From a checkpoint of a small spectrogram diffusion model: norm layernorm, patch size [8, 8].
Rows from block 3 of a small spectrogram diffusion model, named by matrix and row number. Rows with one number belong to one neuron. Each number is 128 + 24 x the weight over its row's rms, rounded and kept within 0 to 255. All counts start at 0. Numbers have three digits each.
After each neuron's rows are labels from the 100 clips, of 14848 (inputs lightly noised), where the neuron reaches its highest value: "peak on" is the class under the peak. Only what is clearly more common there than usual is listed. The data: single English nouns, adjectives and verbs, spoken by a formant synthesiser in many voices. In brackets: how many of the 100, against the usual share in percent.
# fc1: MLP up (model.blocks.3.mlp.fc1.weight, 384x192), inputs 0-63
# fc2: MLP down (model.blocks.3.mlp.fc2.weight, 192x384, transposed), outputs 0-63

fc1.40:120078133134124109147136143133158112154130126090148146122115117102165147130164119111123154118155152128115139128089136159115129130121100167100150167115091083140114126137122119159085162132117117
fc2.40:130146149145138109141134196126166127138119123102147110074128155118149101146110125102111105116104106126143143119155099118137061099112156131148129179117101112149120172149073124171150119136168151
peak on: /s/ (93 vs 2.4)

fc1.273:115147103129128129138133125146151095158174161122164142140137128135121155108137117098113101115094106152090128139124196102119135119141138099172108106116136125093071129113153126149107138110120134
fc2.273:113122131131120128108126142113101111110129092150089135133117148107107123163131163133150140087168140116186138119106090148111134160127119161092153106150116120133159145165075151113127116096138130
peak on: /ɑ/ (25 vs 2)

fc1.60:103147112166123087101110102115092118154138149127144114158142137130102121105087139126105143131102124163127149094124144097095127114127103126133124135132149181177091159178133077114168138149134137
fc2.60:166114128097126188141151100141156128128111089149098145091121119121175081150110124142142138120191137113158107134144141135148110116139126143126109131113129099076166130108119163100113134122155178
peak on: /ɹ/ (59 vs 1.6)

fc1.198:125163131093180115144113132109118086125156131151139116068065181162105134091146160123127128116129106141147137110174103134140119128124130116096106102131164140119133111171112122173152120135117141
fc2.198:122127122161119113130120126139103151143130110177117170140166110127072125158113126078112109132132143163081122151130099114166132137119154113164106138201115118116107132101109123154141131116113162
peak on: /i/ (57 vs 1.4)

fc1.132:159088110119096086082094161127124136139119138134102152121132147122126134113133126124136143106166119140157116127118139137151103105125126199147103133135170159129167131126143104142076156130138153
fc2.132:092092166146117106133141132088143151133105142153166090154127137132142132111114118088150143147069122115123118104151102121194085097102127140117089119126107113099117142109116092148166178182159122
peak on: /t/ (49 vs 3.2); /d/ (39 vs 1.2)

fc1.232:136138119109101108105124151098082135120109156130153144097108094098090099117102091114084094120178169132119123091137071153128129129095146144078127086132139156097118114119146159103175147103141140
fc2.232:116155126117170140118136152110114144163169107136138135122145168146162173160141109175127172131130122103127100162124100077129115167178120126156161129105149109120102111137112103143136125118150156
peak on: silence (95 vs 56.6)

fc1.215:128105145144125090122092148124134125154106136157117161110123118133106065175154126143106176111160125133138148087103119127125118153151147119118154087183115140168144116140144165120156137113152163
fc2.215:137106168092139126091107128153163142104144111102152137166113139112119131108159125167104143149148129131135108109133094116116125150202133120145196143109150136124130125132109179109153120145122136
peak on: silence (87 vs 56.6)

fc1.83:136114107108167108160091123100141127132135125105147116105149142104112119106115146173135164133157145143111140169134121161143125091148059139115148116107112122130111107140157162139077172142144125
fc2.83:116152149116101163127115127156146171126140125191143121172127094132103136135159144064133117135109151138137153134105135101110148140100167075143123114167124170104140094119137131128161143109094161
peak on: /ɪ/ (25 vs 1.7)

fc1.352:176143110143150158100085108121116149156171116160087096144106182130150133114149156145166128099153122141112119119127131153117121104142109126090124111119120130088121087125143139117112171100098130
fc2.352:090122105116127123155144116113143176128102139152155133111120116114105145104129140112162145117167177152135148148164150120139085116089116114153122137108136147123135152137035149124151121135125130
peak on: /d/ (25 vs 1.2)

fc1.309:114137163127155132168131158100134134084137123170135189146151144116116143120139177121145140142150104157121126127108113147119151134079116099140151151145129144152107144146170140083149133122140135
fc2.309:121101107116114113146110142121083142174135137147136070140105107116148142132141090136144116122117151128135073136140168125103138155189132115133105089153150131124135105127129137149085104135122127
peak on: /k/ (60 vs 2.4)

fc1.97:123115165105115133100112132168144119125083114086076138166131115150076142120135118167117140103118122120131142129132105142135127115147144111133125169125142119093180127121146096130127112155167106
fc2.97:177124106147141131145141114116106126101123148190157149086147105135103093156102088132151117125115095157167130117115097162108156098114090106135106086114085162151120119113068193114122148089114150
peak on: /s/ (29 vs 2.4)

fc1.338:134109123109126090114123111107109127145142077178122128104081185146129111102109161117100092103141125143162153100168115106132111075117126110123107141157151161105101147173093146145160118148146149
fc2.338:137101133142132152140087126100169137135094138059121094129135113097158162106106130160183104112105136058159120129118145136110146134134112146078113134093096123123144094099117114121125126125141110
peak on: /i/ (31 vs 1.4)

fc1.219:108110144128092142156129150124161088130127116164064124131118133134088105132167122132105110096152127143100140125125119124105097140108071147149097148141110111133128130126104132070150121095109135
fc2.219:077155092123133103123151147118128156116160095160170120105147106146178127112123130097129150137134140098145144146151115081125110108136124102103110109125125119145094127125167124146137154080143060
peak on: /t/ (32 vs 3.2)

fc1.45:086167127110138178059132128090093130092130177149117154133118108137159138106151104129100123158155106167142137124149154122105155124169169092152145102148143124092160149132162097134172133147171094
fc2.45:146128122174149096165085125159177112135125102136160070137127128141114108112114116164130127119121172101096135107100100155154101107127117106110083135099109125128112119139106136163098098178114131
peak on: /ɪ/ (29 vs 1.7)

fc1.190:114151114118101137122106144107113136136122112096155114099104153090143107119126131151155150087136144132093147120119187126099127131166088142120099121163111138141127124120117163138128081149111146
fc2.190:143161120145104133126165136146158136101101138131108128162157129149124103119126138098129152162124127152143130160139122141162149169089098158155116138110149130146114113127128115176117111150200158
peak on: /ɪ/ (35 vs 1.7)

fc1.333:108106169116139151149104124100180180099129149089117117139137153141126091069137062151136132129104133118099108135104188125110133138147121148127111161173156120105104154086136144126156106100157118
fc2.333:160151133122131127120104129129107088111157111138130120095146116117122166153143182072129129121120159145204109137163080132169114139109132095114144118078093152153152110157103125124141174125111130
peak on: silence (99 vs 56.6)

fc1.284:161079130103153125173148097118135147129144142117073097193135141125148115106134110132157127149133168138160142109136142144106103147104091151117109129155143121132096176103103128137118148104089124
fc2.284:131154116107109127132129135053101116085103138103140119123129099112166105132119123142143122057083138144132148140108154098125135126151126157119072104123099110112139141150076143095121123145130096
peak on: silence (99 vs 56.6)

fc1.212:166131108131173129119104116129152085184121129112121176100117132118123159119094125190161108099118112077117132127116100133135105140109125137130103151084120126143165135108121148168090149131137136
fc2.212:137128146139127103118132149128143145138135156115121103087109114107131104146073094106121111137082157142132113133136117125170107104080100101139117137158122169122105147136144097120113119141085165
peak on: /i/ (52 vs 1.4)

fc1.217:154100134173158148089096125100094142100174106160118144137112134159142146115128130165148141101147111125085130107147129114115076098146152153093137137106087170111144152094146108096087179118135114
fc2.217:130115130087084149134141148166147098129107152090124114098125119126114104124125151144067126178140055157178125121102164129133126162120100118157134116141153122125145103134110143153160153123114137
peak on: /ɝ/ (29 vs 1.7)

fc1.113:110109118088149160124125160170111148070125111157103166088140145119122145137121137134143159051119126097103154131135143120092164143125132165110179099144100138163141163138110089134122107092151067
fc2.113:138111148146136137146123128123140111132109174162129103122126084131178172077130128159136143140121104164162119142125161136156117105132145107093142137113101089129126112075108147138141171108130177
peak on: /t/ (25 vs 3.2)

fc1.377:080157150082122133089135104147169126118172113147114112109127120179109058097098047135151158116156121132149138141139136155112116108132113080113145144103112148106123133158161141134145158112112117
fc2.377:179116113114169112135101145100082116139093107146137150176110145099085172127137183143068083159104123113104080122126099137125118129111117178134136131149101143140126100125158142127073105107110150
peak on: /ɑ/ (30 vs 2)

fc1.182:148115172111074124149134112137116119122171114156094121146150167168167119127141109119163136099110101159118145091129141133179136133121118111154129131130114071106113129103119193065098105138100132
fc2.182:112157107164172113141147135125116164135133121115127091121102139094132076148116167132153177117136116098120138146109116080085127125130119127114086095092132131120151115130124126178176086127115107
peak on: /k/ (29 vs 2.4)

fc1.133:092111145125127131141090084136158131137089117162173161089154153138144159126130119130069179117111144119134136130151120104103099096130122153150113145123156147117061140128123156112121139096123143
fc2.133:178166115116121088104136155095119121132153164100112086117118092106129123126133132149189103132125107122086090140130128105142127135177155118124147099128109153109159124118135131114118100140116105
peak on: /ɝ/ (40 vs 1.7)

fc1.331:103121122138117123092117164122101065104153103166152137147170136110101142132110161131120095105149100101146106132144142114152115110140118110147128150126161113089182148163140144093128126151140156
fc2.331:101152107142125111145161123145148158082113154118089148106068141147135121130122066131134112137115110110140121113098170148110129138120128179118140166146111162180085126125121138136103117073147151
peak on: /i/ (37 vs 1.4)

fc1.134:108156142088129136089101101167136132104149137095103172158089148119084136084119122135123138108167108139123121151131126118088116123152097125144145117144112148149092188114120102152109142098133085
fc2.134:141083156141124106170166139151112136159102156130079152131156103147141095165128122149160125106140128139141102140156091164164127113111117083129123185104112133144099106163132149133134163105141137
peak on: silence (97 vs 56.6)

fc1.126:156148083134141128134132127121124121141127097126110080141100165105121142121165109106157133095128139089114141180127179128087119102132134116127122138145121160094081102137074160119125108132117110
fc2.126:121134156153146122156122155121095169089112156121115138134183148169133167127094144126140096153099117127169122116114134134144138149187092141138116072123140092137126124128146124098166170131109134
peak on: /t/ (43 vs 3.2)

fc1.170:123160106076125114079131105047109136137132112149125102107117105177121142146109131145100132122117116146121119134138096114140124119083148085144136119146130135102126100141174145128151111141180139
fc2.170:115109146167144147131141115178151089135113066114149124111163169123125114136137170127129127133177140136118146115144085132113117134159107147123159155160122175133123103083181129136122132160118093
peak on: /ɔ/ (33 vs 1.9)

fc1.199:130121124138128108174107134121153160116133137155110156108125144123154136111146141129111156138167129133116152116073071098119149128111179059144146139132129171083105143099093151141135109148129158
fc2.199:139092100121157127108110109125143107153111124144128091117142110130155122152159129145116165130126159134119165121129129126119091106092153149145153097094097078083122110158089128135077161135127156
peak on: /k/ (53 vs 2.4); /t/ (32 vs 3.2)

fc1.348:179115125098140123149086108157170136131129151108079108143141109098108096102131133105095122148164154158120151123140132123139129112171086100129146131097094125152139139185137133135118124107119122
fc2.348:122128080158106120104144149130136118094112120158127130103101159163135162120139119139158149127106139139126101106123116154125130150109173128134125108129170114079117123090058114102109171115119137
peak on: silence (94 vs 56.6)

fc1.321:109134114101136109106137185156128129143146085161189079157102168137131112126137159119083117076148109138067102132092123154114144105133142129155106143183116146098096164106155152120094115130123151
fc2.321:078149103094131107157130134114115102066148158116089168121138126112136124119123129150115144147115109144164142099147080139202113152194092148150147116095107093084126127110074117125123136163128124
peak on: /t/ (78 vs 3.2)

fc1.249:107115120130129121129150155143101151131093144128168135081118160130127128140113125129161113122145074137111085176134157116129144124129130144144139101142134067141098107105145082105112113136144130
fc2.249:177154126083124112139115139115091147121136137160153128120119123136174124125136114148140108175162114141125097132121148104123143102113178184124134109134138085148127157122161109127130106119173110
peak on: /t/ (33 vs 3.2)

fc1.264:109166116103135121073108099123115138076141112152122134106136114105115160103157119144139062120158148088101126134125132104128125107126162119118155137122159169135151143153099117129140138144127121
fc2.264:153126120101147158135098133115125143133161115080155175096111124139167139117161136142131145118156103150126149157129098060122151112146135090119142104130101095111172131103156137118123115129138132
peak on: /ɑ/ (53 vs 2)

fc1.285:156127116098136151116180119128142121132116100130074142166153101159088113113120113154127137140120105163134152114107101105140137124132129104152093136145104076117170143124137093145102126115148108
fc2.285:095124149171108095130096113100133114133168128096136140163076163130171116138121138113129123129104151099131078112127152159127117117130097115109166139157158106123117127126119141115107110159121149
peak on: /s/ (28 vs 2.4)

fc1.73:151156137139123069120149111153136096105136112173089138132134162151078146158092155106124120126118146069104114139137104136151146137105149196099110106168119113109116154122075154105080126145103136
fc2.73:104109143117170109132089130091132150111124116101173121112158128127118138118166145135106110107174109121133118120156108156103121109158117088115101117077128129119152090146115124120169112122099102
peak on: /ɔ/ (65 vs 1.9)

fc1.185:125101083122130138142129097067091137127131129126140091157124140131155147125100111117116152124131137153139103135139157098117134156154099141108093130126088126100092115105137103101136127118196112
fc2.185:168131156152107181144154155107124130137143177108104143123142142134110102121132131132129119173115120123122131141172127096086174149131125147163162146139164126154122140138171166111112075110156160
peak on: /ɹ/ (68 vs 1.6)

fc1.68:149127103123172101110150110182171133132113174110100184135125131110122135092132116145124122141140153137161151099131139131110133156123128123130126143139133094110118121094117128157114120114141132
fc2.68:139113125120102094140091137097131130137146061132069143150135134111143135137157154136130115136159108142129106141104120154117086065156120121115119110151139128145132114130157132085168107094119116
peak on: /t/ (28 vs 3.2)

fc1.340:089111125136109099163156131136118082116174150135169131145091121122124093113140102118125110142134146128107122136131153130113152150134162147124116104129058151119149102168087102151080152154107096
fc2.340:130134120151152123106145129133117136171098131117151136113141133156089120101131124144130162123163099087087113135159152098106159099127133121125127144127060144138163155145106171116124134125123111
peak on: silence (100 vs 56.6)

fc1.47:126147137100110148098159124097113141153088119127111151095162155142116114142092154096139186111151108135117081142115158115134108120110167157137157093147134100171137108111088143142142101153142156
fc2.47:123132129106118090126116101122121143140148076160103130129126155142128092083117104127123148114094103147127153119107116139116132098162147128137128076157131109135133135109117135108129154120127123
peak on: /t/ (48 vs 3.2)

fc1.350:108112100113111146058132154120105126094165147174154139126104137098120168120124175155110071123169144121173137135159157135111119125154142115143149181144151132098172122175139105098134119141133139
fc2.350:108116158139119115112092114132119101165137166118172134141151097109119153151139139169132160081130110134092146135135129103145157114118103086153128077095170122099128115158153124156101145156141123
peak on: /i/ (46 vs 1.4)

fc1.90:155101112119136095118127147120131128117109121122122152129117108096163110109127108130115160126155112132166128160092096147112119090111176086133158124210113155136130170096095116106131162150113124
fc2.90:113125136146145117118106124163140138134171151134123125160122133127119124157104160108125132106132179115088126076166137121125132145115077145139095168111120112084132089159160126163142155087165119
peak on: /tʃ/ (65 vs 1)

fc1.245:137145162145102093129137099121123135116121128145122104147096111124109141174134136142149144109192114134161121117118119162106135131112163168115183122117156152144150150121132162161114134124108103
fc2.245:167117116158143084170103210106127149126144117113148131104139137139111110151152108088129117130146110099113134104160155079124155142123114135108169070119136146124113115105166129114132122123104076
peak on: /ʃ/ (26 vs 0.6); /f/ (26 vs 1)

fc1.262:118134113127143150097135127137118098176104124112110109132129108132112119170075151136133146102101149122162116082091086130192092125092135089135123123159119146142114126154137146143121134098136141
fc2.262:119119115086080129149130143099136160138133191116132113100144137154125094134154136099112150133126112143115145142101139132104155108071158110159113085124140065132126100136103126108102148135116140
peak on: /ɹ/ (46 vs 1.6); /ɝ/ (38 vs 1.7)

fc1.10:113085154145143099134147133114100133126129138132120152119047149121140111114120121136131159120162171160154120131144135117096099164143107150136113144139155127144117162116116130168169122120132117
fc2.10:141115112123141139108130100151142147131140124148121150126160149143093096159107130095104127120139116116143164111125120127106187106118169138125113094149112122127149131143109099124113165101098117
peak on: /i/ (39 vs 1.4)

fc1.238:144116103142144127116132111126123099140117152118109142151117106125134128120155127139115151118131097180095128156123103149115134146147143084074141100138146052164147147117116115124175114158146189
fc2.238:101110130168142159146121124112147110163106100068115128129160163153107186127115129099140118173126117107122109136120153071131124103124153115128114092137149115093140131155132132121137104155165132
peak on: /s/ (80 vs 2.4)

fc1.80:165065134163122114159090184114134088132154110095140123128131152110080123132106144134121187103132086123119166119090152137140122137138133128116133137118131124128152140102129083085115129110128147
fc2.80:107087133144159124137152107077126147110127126154128117106142162125082147155131143152088119116112177116085164145157129134149161138073153131087124127125149101106130139136122150115124136146111116
peak on: /t/ (33 vs 3.2)

fc1.48:093147082099129117100108101126117155052137084156134140133118125163129115169135123108154136180134122158135150115167132150138116100145133105138138126179144135112119139123122150117139150151157102
fc2.48:172104108122094113106136143119140115149087134094145118121130107110123119121186160110151174091152145123119112147109100106117185039124119172140134095118121121110141117137160142119114143122111085
peak on: /ɪ/ (26 vs 1.7)

fc1.222:111179136113121142081127135116175127125136112093078137137134113124134162112175124144153118135155141122097176135107124121179091099184101137159137111160110128104095123129087156115098119092121121
fc2.222:112095133143125114146158111160111145159119145143145110114143143110095100142086128134073126119088105141121093102136144117082163137109161144056121152116137137161146140107169115129162142156144122
peak on: /t/ (86 vs 3.2)

fc1.42:129111100108140086117114106127123161114130128132159164153124110163141144093098156122139137103138123122089062140122136060138167118139123123096101137110165172152157141086116141096089139138136082
fc2.42:151115135155104138108134122115134096127113140134114078080154153088124113127131102121124143133112146183185136108109140184129117141135140118163152126123095084086129134152162109156175162102150133
peak on: /b/ (25 vs 0.8)

fc1.207:088098130137129138133133153128116113066141167138173125111131129137112131111107152158131131085127138148076106117142113095090139140149149159141102101152078129147105148164120107143079161148120126
fc2.207:109097154100111133088142127160136102156136127124158158130103096127168115120098166159153107178111102135139120118111101134102125135140107089083127088146112149139120145143094081125144150155112100
peak on: silence (100 vs 56.6)

fc1.250:154092099120098088153163131152110084117147108091145127118075144084109127160112164118140144115105145130124120134111116104144132123130118167131109109170138160109113102127079163124081124134135089
fc2.250:155133123090118139119118129131133130154163109121096162132144109084162156152139132083125100144103138079170126160149140141148141153079171142140134113136128109079127138173142098137146133139128147
peak on: /d/ (41 vs 1.2)